A small CTC image transcriber, trained from scratch.
Model: 0.901M parameters, 64-pixel images, arch resnet_bottleneck, norm groupnorm, activation celu, depths [3, 3, 3], widths [128, 224, 384].
Training: soap at rate 0.0034, 4600 steps, batches of 64.
Data: 195000 training examples, 1.5 epochs.
Rows from block 5 of a small CTC image transcriber, named by matrix and row number. Rows with one number belong to one channel. Each number is 128 + 24 x the weight over its row's rms, rounded and kept within 0 to 255. All counts start at 0.
After each channel's rows are labels from the 100 images, of 14976, where the channel reaches its highest value: "responds to" is what is common among them. Only what is clearly more common there than usual is listed. The data: analogue clock faces.
# convs1: 3x3 conv (model.blocks.5.convs.1.weight, 56x56x3x3, each kernel summed), inputs 0-55
# convs2: expand pointwise conv (model.blocks.5.convs.2.weight, 224x56x1x1, transposed), outputs 0-223

convs1.6 [108 110 134 121 145  94 142 144 143 217 137 125 154 135 188  97 118 135 161 117 136 172 122 147 137 145 120 134 126  94  95 113  85 116 137 123 128 115 142 136 108 141 117 144 138  82 170 127 111 146 118 108 150 143 123 138]
convs2.6 [155 169 122 106 123 129 151 153 142 105  84 139 126 114 129 146 118 106 109 117 127 151 157  80 130  74  91 133 111 148 114  97  87 174 118 118 137 160 169 132 130 151 133 115 153 102 173 122 149 121  54 140 119 123  82 116 119 149 113 115 116 107  94  86 116  82 122 160 101 113  85 164 160 102 113 179 142 161 121  74  94 116 113 116 129 131 101 168 138 122 123 143 131 125  89 119 155 114 145  88 141 120 123 166 154 137  97 132 103 120 144 105 128 160 154 144 110 119 123 127 111 120 114 154 158 162 138 120 148 129 137 117 113 123 107 126  98 132 113 117 129 112 111 133 171 156 176 111 101 140 189 117  93 126 123 134  94 126 107 143 109 157 124 149 128 116 128 112 110 121 139  84 145  97 141  89 120 148  90 152 120 171 106 169 135 149 133 131 111 131  98 119  76 134 171 105 144 131 101 102  75 155 122 150 126 135 146 125 125 158 115 134 184 115 166 138 133  94 112 118 138 134 114 138]
responds to: minute hand past 6; minutes: 30 to 34; minute hand past 7; minutes: 35 to 39

convs1.46 [137 135 136 111 125 140 123 135 159 102 106 140 134 127  84 139 147 124 148 127 132 120 145 119 117 142  93 122 123 130 111 102 182 125 131 100  97 100 103  99  91 118 132 121  84 124 144 209 147 107  88 116 107 104  80 148]
convs2.46 [115 124 132 151 133 101 150 179 174 138 149  99 131 135 149 128 121 127 156 154 103 126  94  90 173 135 105 100 106 123 104 165 131 132 152  99 119 125 116 162 115 118 123  94 102 129 169 147 138 160 149 125 168 101 130 176 129 152 133 126 141  84 139 134 106 144 145 106  93 121 132 144 127 133  88 110  74 126 133 157 126 145 133  91 110 149 105 138 117 151 141 120 129 121 135  62 147  82 115 114 110 108 132  96 141 126  92 121 123 138 105 135 113 123  62  93 132 127 121  88 129 105  93 127 144 163  84 106 104 156 145 127 143 129 172 131 136 140 125 106  96 169  51 113 135 135 169 118  95 145 106 135 135 173 127 103 146 127 107  95 132 134  90 123 119 131 150 150  91 162 124  90 142 127 112 139 121 170 166 160 137  86 150  95 154 119 102 106 134 111 179 141 155 105 164 108 113 108 124 119 106 125 144  89 164 115 153 129 104 116 147 121 116 127 138 137 149 132 152 149 162 130 116 182]
responds to: minute hand past 6; minutes: 30 to 34; minute hand past 5; minutes: 25 to 29

convs1.10 [ 59 126 116 102 134 124 109 115 164 191 152 128 146 122 100 119 129 144 111 119 111 157 150 159 157 115  62 135 150 125 137 142 127 116 160 116 135 101 117 128 105 136 137 105  95 102 109 114 125 123 172 136 163 131 125 155]
convs2.10 [104 139 138 114 149 109 110 117 158 109 170 138 109 102 126 110 141 131 111 120 103 117 136  93  43  96 113 116 121 147 106 127 127 150 134 132 117 103 155 139 147 143 147  78 122 142 119 121 173 145 125 141 130  99 118 117 147 115 138 160 119  96  89 157 118 135 165 131 124 144 100 136  88 124 121 122 127 112 126 105 133 133 133 105 132 202 128 151 125 127 149 149 150 152 130 117 117 106 102 157  67 133 146 124 116 129 134 123 149 142 121 142 103 164 175 136 161 155 134 106  96 138 117 123 175 133 141 137 108  77 150 166 174 139 173 109 163 165 153 141 162 126 109 102 103 114 167 106  81 110 114 151 131 149 107 120 137 132  97 123 127 100 169 132 120 103 114 108  88 120 176 122  85 175 120 151 140 137 144 138 148 163 151 186 123  84  87 136 123 103  97 152 162 114 167 131 137 143 128  90 161 184 156 137  96 133 131 174 136 134 130 143 109 110 113 150 139 125 136 136 118 144 163 123]
responds to: minute hand past 6; minutes: 30 to 34

convs1.39 [141  94 117 152 123 132 113 107 138 152 136 127 130 159 125 162 130 126 133 113 116 166 113 130 125 113  81 143 135 139 151 151  77 141  99  88 118 171 118 111 144 119 162 101 118 131 106  64 105 130 153 111 155 125  77  90]
convs2.39 [142 165 131 122  78 125 135 134 143 103 174 143 131  87 135  95 184  96 131 136 106 151 112  92 108 169 105 121 110 128 157 148 106 119  98 100 111 164  94 142 161 160 117 135  84 156 139 121 126 117 158 154 152 154 113 136 147 164 130 111 138 114 166 101 123 110 109 138 102 130 158 138 131 142 115 135  54 103  98 122 132 168 159 162  98 138 104 155 129 127 172 121  72 169 141 139 130 119 125  89 111 109 135 108 161 155 133 103 142 157 143 127 139 121 115 101 134 109 156 131 151 142 110  94  83  86 130 140 158 114 109 155 140 138 160 115 117 164 117 126 115 135 103 155 134 130 154 159 114 133 148 100 121  73 120 146 159 173 146 164  88 167 136  84 160 113 120 156 165 129 111 114 108 116  94 146 115 137 160 132 135 125 118  98 130 123 114 115 145  91  80 150  87 141 129 121 107 122 115 131 149 135 128  93 125 134 119 131  95 146 161  99 152 119 110 112  96 161 150 171  94  88 125 127]
responds to: minute hand past 2; minutes: 10 to 14

convs1.44 [122 119 193  96 101 136 105 121  99 130  96 130 102 100 121 139 124 104 102 102 108 107 105 134  92 148  85 112 133 126 117 164 128 156 103 128 107 101 141 113  92 122 131  81 123 114 158 157 153 134 105 111 143 106 106 176]
convs2.44 [163 134 134 151 128 135 131 124 131 127 143 155 140 132 162  88 139 150  98 176  93 150  96 157 140 111 138 105 153 171 138 135 142 140 168 145 125 171 160 126 161 175 128 115 150 124 167 154 139 179  76 127 130 159  93 168 147 151 166  86 114 132 120 111 146 154 135 118 118 155 138 195 128  91 114 103 111 129 141 115 116 133 160 131 158 135 108 142 138 109 137  95 135 107 149  96 102 118 102 112 111 111 139  94 117 152 120 119 136 130 147 162 133 171 159 147 159 140 121 114 141 116 118  97 113 119 130 127  93 128 131 124 117 105 128 123 113 168 122 131 143 136 154 133 116 134 134 168  61 143 157 105 129 134 104 124 136 141 135 162 162 134 143  94 143  98 139 108 124 119 129 113 118 126 108 135 153 130 119 118 149  88 172 161 141 112 107 116 144 130 134 115 132 161  94  89 118 154 179 171 124 134 152 142 119 166  94  86 133 193 200 109 142 129  92 172 153 114 124 152 165 154 154 105]
responds to: numerals; hour 2

convs1.49 [144  86 122 102 125 101 112 135 119 147 125 111 116 156 176 117 132 163 151 171 147 141 122 139 156 108 148  79 108 132 130 122  53 108 123 142 133 117 147 106 112 147 136 149 126 104 118 109 104 152 126 183 133 159 162 129]
convs2.49 [122 124 150 131 145 129 111 113 129 146 202  91  98 129 111 112 194  95 147 129 122 128 119 130 169 156 137 142 124 135 134 160  99 101 141 150 146 133 121 161 126 166 115 126 107 119 150 142 157 163 145 140  85 130 164 136 120 118 144  97 110 133 116 130  87  96  88 162 160  86 143 156 106  83 127 119 117  73 126 123 143  86 152 107  87 121 115 119 133 145 124 134 139 110 153 114 121 118 118 139  98 135 152 150 151  97 135  90 128 154 159 153 130 142 112 113 151 139 142 123 148 140  94 131 115 108  78 125 160 100 152 112  99 125 105 119 120 106 142 145 130 133 129 130 137 139  84 124 128 137 166 141 116 160 158 133 132 142 123 112 122 162  92  87 106 124 149 144  72  97 147  72 157  86 105 158 103 107 136 127 104  88 188 127 104  72 119 134  99 100 141 171 128 188 134 123 119  73 143 125 102 114 104 139 108 146 155 105 120 125 122 115 123 125 134 150 109 144  86 110 117 140 109  87]
responds to: minute hand past 5; minutes: 25 to 29

convs1.15 [103 153 138  88 145 130  74 168 113 137 152 127 149 153 117 129 176 120 133 117 128 133 157 116 142 145  84 148  84 119 154 120 116 138 115 151 109 132 112  98 117 120 141  92 107 150 125 149 167 156 115 136  63 152 114 143]
convs2.15 [123 158 124 153  86 123 101 121 159  85  91 147 128 116 100 105  93 149 122 191 110 121 104 171 125 125 159 165 126 104 161 155 173  95 132  67 169 112 146 166 122 136 144 163 125  90 145 120  90 153 173 142 141 111 148 107 171 122  89 110 147 116 117 140 101 187 108 114 132 140 159 123 120 116 124 165 113 109  90 116 130 143 126 118 178 113 111 141 124 150 139 132 103  86 149 103 114 118 138 117 143 129 142 116 107 110 119 117 118 161 119 139  92 148 100 131 148 108 145 149 136 116  98 130 115 125 115  98 160 147 102 120 139 132 112 110 134 127 116 144 138 151 112 106 151 152 112 109 137 121  72 105 153 142 127 118 143 106 140 119 138 137 102 119 124 150 130 137 188 165 139 117 114 147 152 120 115 112 157 150 163 130 114 144 142 115 143 137 127  89 159 111 125  92 155 110 152 106 135 145 147 124 100 115 178  76 161 166 123  68 158 131 106 124 130  78  76 156 138 161 100 173 142 130]
responds to: minute hand past 5; minutes: 25 to 29; hour 2; hour 5

convs1.48 [115 136 158 104 134 124 164 126 161 129 141 113 127 107 152 133 130 138 117  92 132 141 117 125 112 140 140 129 156 144  98 135 134 140  95 101  87 161 168 139 117 127 106 150 123  83 119 149  86 160 171  93  98 106  59 128]
convs2.48 [104  96 102 101 144  91 100 139 137 133 156 179 165 109 112 150  84  95  84  88 145 156 143 113 133 161 153 125 144 129 139 108 149 156 107 120 104 164 129 136  78  60 100 120 160  99 120 140 111 112 183 115 156 134 129 111 132 128 114 115 107 134  96 129 140 135 146 179  93 130 129 149 133 157 154  83 167 150 103 142 139 151 133 109  95 148 133 160  99 139 128 160  67 124 147 138 106 131 114 144 145 136 114 106 116 132 126 153 144 172 176 108 136 130 155 138 144 145  81 109  98 149 123 120 117 145 109 172 125 183 143 123 166 104  64 102 131  82 113 124 150  97 156 120 155 149 119 125 107 139 139 160 169  92 106 105 132 109 134 151 125 105 119 115 151 145 102 133 129 124 129  95 104 143 125 126 162 152 134 116 143 161 138 158 131 119 143  83 150 128 170 163 126 150 131 127 101 128  79 107 162 168 133 150 112 132 113 125 145  93 133 127 112 117 110 115 147 142 108 104 125 105 137 111]
responds to: minute hand past 9; minutes: 45 to 49

convs1.28 [146 118 143 117 139 142 222 129 116 122 151 117 122 144 145 119 125 147 149 120 143 121 124  98 133 107 113 129 156 132 106 139  97 108 134 114 100 117 102 122 139 174 125 143 151  71  91 112 156 148 131 116 121 157 186 121]
convs2.28 [101 149 114  68 101 122 133 108 119 143 174 103 155 116 135 107 109 115 138 117 115 100 136 129 105 109 126  86 128 137 131 119 144 141 120 169 118 147 114 122  92 120 156 130 133 122  87 113 132 125 151 110  62 143 153 130  80 115 131  86  62 121  92  92 121 140  74  99 119 129  95 114 130 113 133  89 129 139  97 129 196 115 141 150 135 106 149  89 104 115 125 108 148 139 161 129 114 109 120 125 129 141  78 113 107 143 117 104 147 113 127 123 129 120 127 125 132 151 119 144  92 126 147 128 117 101 135  83 106 110 126 141 110 134 142 123  72 132 110 117 121 113 132  99 121 110  92 101 172 145 114 159 100 102  83  83 141  83 131 107  99 148  91 169 131  97 114 108  97 110 130 139 168 112 131 133  89 134 100  95 100 136 107 131 117 116 133 164 118 107  92 110 141 111 125  94  79 150 141 101 136 124  77 104 118  93 148 132  98  97  88  76 172 138 129 134 135 144 103  91 119 152 148 120]
responds to: minute hand past 5; minutes: 25 to 29

convs1.43 [ 94 146 135 104 147 115 110 136 133 104 119 117 175  95 162 166 130 177 131 101 149 121 129 169 120  86 133 137 121 128 133 161 106 125 119  87 118 116 116  75  90 118 116 134 134  97 129 135 153 147 140  72 120 134 125 168]
convs2.43 [140 115  87 116 109 124 135 167 138  94 109 126  99 126 151 116 162 103 109 119 121 123 136 187 155 120 139 132 131 175 179  99 133 145 108 139 117 140 144 147 106 127 147 147 155 110 169  99 175 156  86 138  82  88 128 133 131 122 139 113 104 123 101 129  93 135 137 126 128 112 119 141 160 147  92  92 133 119 153  90 100 130 142 134 111 156 184  99 162 112 168  69 153 126  82 131 144 109 124 143 122 125 176 113 145 172  96 154 144 141 128 136 150 118 161 171 124 166 150 127 137 129  74 117  97 119 134 128 139  81  98  92  90 110 147 101  80 127  97 125 141 127 128 158 133 110 122 123 144 102 136 120 157 115 121 137 106 117 169 107 140 126 191 110 129 124 132 147 150 127 118 148 142 133  88 167 144 119 159  96 126 139  94 170 117 136 145 102 138 115  97 118 128 134 140  98 112 129 142 150 140 140 111 137 121 147 147  80 202 173 143 123 124 128 152 148 114  98 123 109 134 159 145 130]
responds to: minute hand past 6; minutes: 30 to 34; hour 5

convs1.32 [ 89 145 136 135 169 143 128 153 127 123 126  97 121 153 134 138 129 116 125  94 162 126 105  87 135 159  82 102 188 138  96 125 125 128 107 207 136 133 116 109 144 104 117 121 108 140 103 107 121 137 152 159 145 147 106 123]
convs2.32 [121 141 127 134  94 128  85 126 118 114 123 130 155 148 117 176  95 152 169 100 112 119 103 136 142 137 141 147 158  75 146 118 143 131 112 101 125 124 126 125 152 109 141  91 115 116  96 116 123 133 104 150 161 131 110 124 111 104 122 108 110 109 137 106  78 135 128 130 144 126 124 117 113 136  95 108 152  87 125 128 119 113 117 122 138  96 181 153 149 107 112 135 139  98 104 178 151  76 123 148 114 149 152 136 109 110 157 106 132 140 143 154 146 123 155 132 105  98 154 120 166  86 138 123  84 133 135 166 143 129 127 132 139 121 133 157 140 145 197 111  99 126 151 139 193 181 152 157 133 135 116 119 123 107 102 129 122 129 132 111 157 173 142 117  92 172 124 150  95 121 106 145 165 149 133 177 170  94 173 141 122 148 144 130 124 131 128 136 131 165 163 117 133 146 143  97 142  87 164  99  93 134 174 115 112 141 132 107  85 112 130 204 145 110 108  83 133 161 148  87 161 119 156 124]
responds to: hour 5; minute hand past 3; minutes: 15 to 19

convs1.40 [154 144 173 182 149 139 140  96 157 120 146 138 153 102 112  90 170 124 151 139 123 120 126 131 111 114 126 134 148 117 131 109 103 112 162 110 152 143 189 162 149 128 139 108 155 129 118  89 110 154  91 134 108 116  89 102]
convs2.40 [130  94 113 134 108 101 121 117 133 152 153 126 136  91 149 153 147 122  92 126 180 135  94 116  66 171 147 122 115 114 107  96  84 127 110 139 116 117 148 125 118 158 138 115 135 148  85 111 118  95 114 140  95 153 130 115 127 140 122 183 159 156 152 106 134 147 135 113 113 164 143 144 110 170  99 118 132 142 113 142  84 138 109 142 112 129 133  83 136  95 107 138 118  93  90 145 135 125 152 166 100 161 117  92 101 101 110 132 126 141  90 113 106  95 106 156  78 104 114 145 133 120 138 137 151 142 128 135 116 147 149 132 101 132 119 125 178  99 122 116 141 151 178 159 126 148 168 139 165 144 100 124 138 134  99 115 142 166 151 119 166 109 111 159 158 145 114  99 153 141 131 170 114 113 150 116 148 123 126 106  84  67 107 142  87 157 125 136 147 138 127 116 136 128  97 125 146 168 201 122 104 112 159 106 125 132  89 159 132 125 169 122 157 135 135  58 121 129 113 153 126 147  90 133]
responds to: hour 12; minute hand past 6; minutes: 30 to 34

convs1.34 [141 114 108 124  99 135  97  93  90 170 128 116 139 150 122 136 130 142 183  99  66 106 103  95 126 122 119 106 134 110 122 123 158  99 146 151 100  92 122  92  78  97 141 120 140 101 128 123 107 137 166 124 113 144 141 125]
convs2.34 [135 118  86 141 162 137 111 120 128 131 121 126 154  77 129 144 155 145 117 113  95 138  96  94 141 124 150 105 138 134 154  95 143 123 110 128 107 139 116 137 125 104  99 150 159 148 150 141 125 123 125 148  65 143 106 122 159 131 122 139 150 143 115 124 116 133 132 128 121 145 109 131 122  56 117 114 136 178  96 110 109 107 135 143  87 103 135 115 157 120 132  94 125 115 105  97 116 131 141  95 140  85 117 189 100 123 143 157 138 137 150 141 105 149 169 134 139 130 136  83 151  88  92 174 153 156  97 162 151 148 122  84 153 126 127 104 107 120 131 173 171 135 139 121 136 183 137 144 180 132 127 129 133 135  76 132 121 111 143  88 166 145 155 113 135 169 116 153  85 124 130 134 122 116  90  86 194 115 102 109 125  96 125 122 140 130 177 145 120  94  68 140  97 119 129 156 106  99 141 110 116 120 133 100 133  98  96 117 119 182 112 104  96 103 119 125 121 147 170 138 127 111 147 128]
responds to: minute hand past 6; minutes: 30 to 34

convs1.55 [125 105 131  97  88 148 126 159 128 126 138 139 111 118 143 112  73 118 178 111 108 135 101 132 142 155  36 160 123 122 164 127  97 125 128 147 129 133 119 121 110 137 129  98  79 118 117  88 122 132 119 119 144 118 141 126]
convs2.55 [ 71 120 124 147 148 116 109 158 120  64  95 133 113  88 137 114 118  94 112 156 140 127 113 135 145 120 110  84 140 116 145 125 171 135 142 160 130 115 105 133 109 138 124 139 134 107 148 115 148 133  74 157 167 136 130 144 121 131  93 157  88 136 134 105 147 101 168  85 127 159 137 114 118 137 106 157 142 152 148 139 105 105 106 109  89 151  89  99 128 158 112 124 154 125 129  76  96 126 149  80 131 128 112 117 114 110 138 139 172 135 108 151 138 143  59 136 147 198 118 137 124 128 150 156 154  91 131  92 171 133 127 133 118 147 112 129 137 151  76 118 125 121 114 124 168 166 142 148 124 141  99 144  97 118 134 127 119 150 160 163 133  92  74 124 111 156 165 155 117  97 111 123 129 154 122  70 110 139 134 103 141 160  98 102 124 100  84 129 106 133 146  93  97 192 121 109 126 132 124 114 117 114 138 121  98 101 125 139 167 140 109 107 172 112 140 103 127 140 132 121 112  99 121 113]
responds to: minute hand past 9; minutes: 45 to 49

convs1.45 [108 135 111  98 149 126 105 105  90 101 122 111 132 134 107 149 138 129 142 101 112 133 102 106 111 155  54 115  91 151 167 125 141 154 160 126 120 138  86 115 168 113 133 136 106 134 139 155 114 127 137  83 118 117  90 171]
convs2.45 [110 125 142 116 156  93 148  99 157  56 111 103 136 158 141 141  98 147 142 168 120 113 142 103 106 174 114 149 157 135 137 139 126 155  96 142 169  96 159 111 155 145 122 150 120 192 149 133 118 141 154 136 167 114 125 146 138 122 137 147 131 140 125 142 142 119 147 152 141 145 120 173 118 135  85  85 166 113 111 114 112 156 152 123 138 114 149 144 157 172 116 149 162 103 108 204 134 164 145  84 156 127 120 164 107 128 139 110 118 130 159 133 116 147  76 141 101 128 149 109 161 127 109 154 161 128  79 116 136 142 139 110 146 133 104 110 125 129 154 166 165 136 160 145  82 142 152 170 117 130 124 136 118 152  77 142 117  59 141 143 124 185 129 107 129 124 152 140 137 149 163 149 132 170 161  81 124 147 122 134 108 132 122 128 151 124 167 169 118 122 146  99 150 112 105 138 124 105 107 146 146 153 112 131 112 123 110 110  70 107 104 146 126 130 159 128 120 130  98 119 153 109 132 122]
responds to: minute hand past 8; minutes: 40 to 44

convs1.50 [127 148 119 126  88 153 110 122 119 103 149 125  98 146 152 127 184 142 125 143 121 112 134 102 120 144  79 106 168 138 170 128 172 112 168 146 131 143 157 152 110 104 138 104  95 107 118 175 140 129 103  85 139 124  95 133]
convs2.50 [ 76  95 166 112 163 146 105 124 151 102 106 114 153 119 112 111  78 164 129 129 171 117 152 138  83 120 179 126 124 126 149 122 137 173 148 109 148 159  87 137 109 123 111 144 155 119 149 168 111 133 120 140 110 126 111 146 113 152  94 153 170 157 155 137 127 163 102  85 129 147 138 141 151 130 121  89 142 143 134 129 164 122 134 123  97 152 129 150 136 101 110 144 157 164 118 111 143 128 146 139 144 139 143 177 123  62 128 156 156  89 114 115 139 130 122  86 106 122 148  94 130 158 171 124 153 148 151 110 137 102 126 116 142 142 127 135 183 114  82 162 120 162 123 141 144 123 141  97 129 128 124 153 127 112 138 147 145 147 151  99 146 103 109  78 127 146 153 127  98 135 142 121 146 140 154  79 130 132 150 180 124 110  90 120 136 154 130 110 125 148 128 127  91 121 152 158 131  76 160 168 170 142 109 127 111 157 156 117 118 120 165  88  97 140 110 126 113  61 116 157 107  87 130 131]
responds to: numerals; minute hand past 12; minutes: 0 to 4

convs1.13 [ 99 123 177 107  92 127 100 107 136 157 133 109  95 120 138 163 146 204 146 139 145 136 130 121 112 138 120 118 114 120 130 111 120 118 118 142 118  68 134 134 129 111  99  92  96  98 130 135 122 140 141 175 137 132 148 179]
convs2.13 [106 132 137 118 124 121 102 130 146 141 141 106 106 165 163 176 163 154 128 144 135 135 185 116 125 161 191 142 131 137 134 120 117 169  69 142 118 142 113 137 173 156 113 127 136 123 163 102 138 114  88 120  74 128 113 123  89 160 135 135 146 114 127 109 121 119 101 133 139 142 140 127 128 148 140  98 132 111 151 124 132  94 144 131 127 135 136 129 155 129 107 107 167 151 132 121 121  87 161 187 101 127 157 134 178  85 142 123 119 136 139 106 149 152 118 124 131 102 135 121 145 131 114 168 142 146 129 160 111 106 110 118  93 135 167 102 164 151 197 124 132 133 166 135 132 127 118 187 138 110 120 130 100 142 156 134 144 108 173 162 120 146 160 129 172  92 148 100 111 129 137 147 121 119 139 124  80 154 118 161 151 131 153 144 114 123 153 145  76 105 127 117 164 139 125 112 137 104 135 143  81 184 101  84 127 149 100 152 116 126 183 175 136 112 106 115 166 158 156 124 132 130 113 155]
responds to: minute hand past 5; minutes: 25 to 29

convs1.3 [124 158 113 104 174  97 121 150 115 162 117 115 110 114 142 117 137 140 152 139 152 139 126 134 119 130  86 146  70 170 136 108 165 150 173 118 165 114 135 127 155 115 142 139  79 118 109  89 118 140 109 100 126 106 107  88]
convs2.3 [110  97 130 134  96  91 175 121 124 132  92 118 185 140 111 100 153 119 131 174 110 114 151 152 116 143 107 150 138 135 106  98  93 157 137 152 120 140 161 125 129 130 142 132 144 127 133 141 151 114  71 140 159 119 180 136 170 118 139  80 113 163  94 149 103 140 141 111 127 120 116 136 139  86 144 146 146 160 128 121 105 123  91 158 104  97 117  97 124 153 107 102 122 100 178 142 115 117 125 143 102 163  73 103 124 111 168 147 157 136 115 147 141 108 103 178 117 125  64 124 160 139 117 122 110 107 153 109 114 111 100  99 150 120 125 110  57 116 152 139 102 134 115  98 117  80 179 149 126 144  95 112 131 118 148 132 144 138 128 115 163 121  96 166 111 140  89 152 100 107 144 177 146 119  98 104 140 145 142 117 149 145 130 121 177 119 113 150 103 118 115 122 135 169 137 121 113 122 134 111 154 165  88 162 146  99 149 147 128 107 117  95 135  97 140  90  96 123 142 150 139 105 117 102]
responds to: minute hand past 11; minutes: 55 to 59; hour 2

convs1.22 [101 183 136 159 146 137 125 122 106 115 180 116 121 129 143 135 159 140 150  99  94 162 123 104 138 131 121 110 123 110 100 132  57 132 133 165  99 116 144 110 124 144 101 148 122 107 107  96 117 132 168 131 125 152 153  83]
convs2.22 [118  87 140 126 186 122  95 138 104 103 104 137 119 156 137  99 147 127 169 137 158 155  98 129 135  77 165 132 179 155 163 151  87 118 141 113 142 209 130 119 128 156 114 112 119 153 179 161  81 156 137  99 122 151 120 158 113 127 124 119 131 138  77 110 135 129 113 119 138 145 140  96 126 121  91 103 120 124 115 137 131 127  89 122 130 144 106 151 126 125 127 109 137 127 115  67 119 118 139  98 115 136 116 142 129 145 134 155 115 132 115 143 120 128 126 106 133 125 167 140 133 157 117  91 128 121  94 137  83 157 111 104 104 161 133 157 158 178 110  94 158 112 122 116 164 151  76  80  91 101 136 128 142 153 138  67  84  86 149 139 112 126 196 152  81 152 173 155 130 113 119 120 135 146 138 156 119 141 132 114 139 180 128 141 146 143 126 143 137 161 167 105 133 112 138  94  98 165 151 151 119 116 123 123 128 132 139 147 114 113 126  97 125 153 123 106 134 117 152 141 122 125 146 164]
responds to: minute hand past 8; minutes: 40 to 44

convs1.0 [149 140 133  91 112 148 122 156 140 127 125  94 151 127 126 115 109 112  98  79 129 160 119 175 160 150 138 162 128 157 131 128 110 132 101 111 127 106 159 147 132 149 129 132 104 138 167  98  96  99  87 115 152 145  70  91]
convs2.0 [160 157 159 143 148 157 141 137 132 120 109 137 159 126  94 140 163 146 132 109 139 118 109 117 106 158 155 147 109 114 130  96 116 133 170 123 136 115 142 117 113 134 128 112 110  97 133 111 151 153 104 106 102 125 124 145 101 149 126 121 133 142 138 112 118  98 179 165 137 160 131 146 152 117 132 108 148  93 125 175 133 115 130 131 218 137 131  90 128 110 146 169 125 151 121 123 110 129 102 132 132 101 109 109 117 160 170 108 144 163 140 132 111 128  85 116 121 154  98 132 140 122 141 102 141 125 130 160 149 135 139 144 139 159 111 148 125 137  68 112  60 131 149 111 153 100 113 129 138 151 151 102  89 142 167 138 158 150 149 116 160 116 120  94 139 163 178 175 117 140 110 130 105  98 134  90 108 111 133 124 139 202 154 133 137 130 106 104 149 142  85 141 176 149 100 119 153 188 149 156 173 117  68 124 174 144  94 119 136 131 148 116 146 116 152 164 147 106 114 117 113 159 133 137]
responds to: minute hand past 12; minutes: 0 to 4; hour 7

convs1.8 [ 91 180 136 131 113 144  91 141 126 133 169 131 144 110 100 146 126 152 142 158 101 134 131 179 147 106 101 112 134 101 138 176  87  95 111 100 104 158 138 129  89 131 148 135  85 123 149 114 113 141 165 107 130 138 125 145]
convs2.8 [128 150 151 122 125 117 138 112 144 182 165 124  87 132 114  95 124 135 118 158 115 143  95 144 108 159 124 140 158 163 149 160 135 102 158 113 144 122 139 146 154 124 129 153 140 177 142 152 139 143 174 143 119 129 111 140 157 121 125 162  92 148 172 132 118 123 173  74 153 139 127 156 128 156 106 147 147 165 114  87 112 154 102 109 140 110  96 139 135 126 122 134 159 104 145 112 180 127 106  86  83 145  99 114 109 143 155 156 138 128 150 143  75  89 129 127 148 161 138 137  97  99 132 120 132 166 212 126 122 162 138 168 135 142  84 134 124 148 130 134 120 141  94 136 153  88 111 162 122 116 104  88 182 172 107 114 135 161 146 126 110 131 162 151 144 104 136 127 139  99 118 135 158 131 104 165 137 148 160 101 155 133 173 101 146 136 118 114 128 138 162 115 126 115 114 112 133 134 152  96 108 136 127 170 122 114 150 171 117  82 103 138  92 132 118 144 171 148 111 160 137 144 140 138]
responds to: minute hand past 9; minutes: 45 to 49; minute hand past 2; minutes: 10 to 14

convs1.19 [151 100 108  92  93  82 142 106 155 118 122 102 124 135 134 152 139 153 121  67 127 148 137 143 114 109 152  95 103 151  89  99 165  88  93 119 115 124 125 119  88 106 136 142 152 117 116 130 103 106 120 152 137 116  80 134]
convs2.19 [136 101 129 125 113 122 119 105 175 100 127  96 127  99  97 119 102  71 122 126 139 127 123 144  76 162 121 101 138 126 115 145 147 135 110 106 131  94 109 134 111 125  67 124 119 170 132 165 110  83 149 100 134 148 133  77  99  97 112 146 119 113 108  84 127 133 113 157 139  83 111 139 106 127 123 145  82 147  85 111 136 152 108 157  99 108 166 149  99 106  97 135 142 131 126  88 121 129 113 150 101 125 126 135 105 142  80 121 122 132 100  98 161 135 167 108 117  96  96 156 111 133 149 126 205 150 194 139  76 127 146 108 139 100 108 128 108 124 146 152 171 111 121 112 103 116 127 112  96  96 124 197 118  97 146 134  92 143 141 153 127 131 172 116 136 136 138 113 137 120  94 125 169 126 137 108 137 129 119 127 117 144  71 134 108 115 108 118 109 156  96 144 101 108 127 104 121 129 100 165 164 114 144 132  92 138 150  97 133 140 147 122 134 136 138 135 114  90  85 113 144 105 140 155]
responds to: minute hand past 12; minutes: 0 to 4

convs1.25 [111 163 134 120 101 141 160 121  88 101 186 107 117 133 138 139 146 140 127 110  89 109 126 106 122 134 138 120 147 126 109 127  93  94 149 149 118 127 141  72 129 111 120 132 109 120 117 150 147 165 158 151 198 131 109 170]
convs2.25 [127 140 104 155 145 104 127 138  83 138 106 136 113  83 123 158 114 159  85 112 138 139 167 133 146 117 146 104 135 153 114 182 171 126 143 135 150 136 151 109 135 176  96 146 128 128  99 101 143  91 147 111 109 100 145 135 121 149 132 142 116 125 142 146 161 150 134 114 113  54 134 113 188 113 129  85 153 125 153 138 142 116  70 172 138 110 153 102 128  98  99  97 132 109 161 109 154 174 160 127 136 176 124 133 150 127 148 164 172 104 137 142 178 147  88 140 102 155 136 133 123 154 142 117 121 120 123 157 138 102 143 130 135 116 157 144  92 129 136 172 140 112 146 193 111 105 118 149 183 118 102 139 141 144 127 135 124 113 115 110 114 121 128 122  89 171 124 128 159  94 111 124 116 138 122  98 119 135 130  98 124 151 109  93 113 124 163 157 146 127  85  99 149  99  99 126 164 127 102  85 137 111  79 122 113 152 154 108 113 107 114  97 130 120 107 106 143  90 102 116 141 156 125  95]
responds to: minute hand past 5; minutes: 25 to 29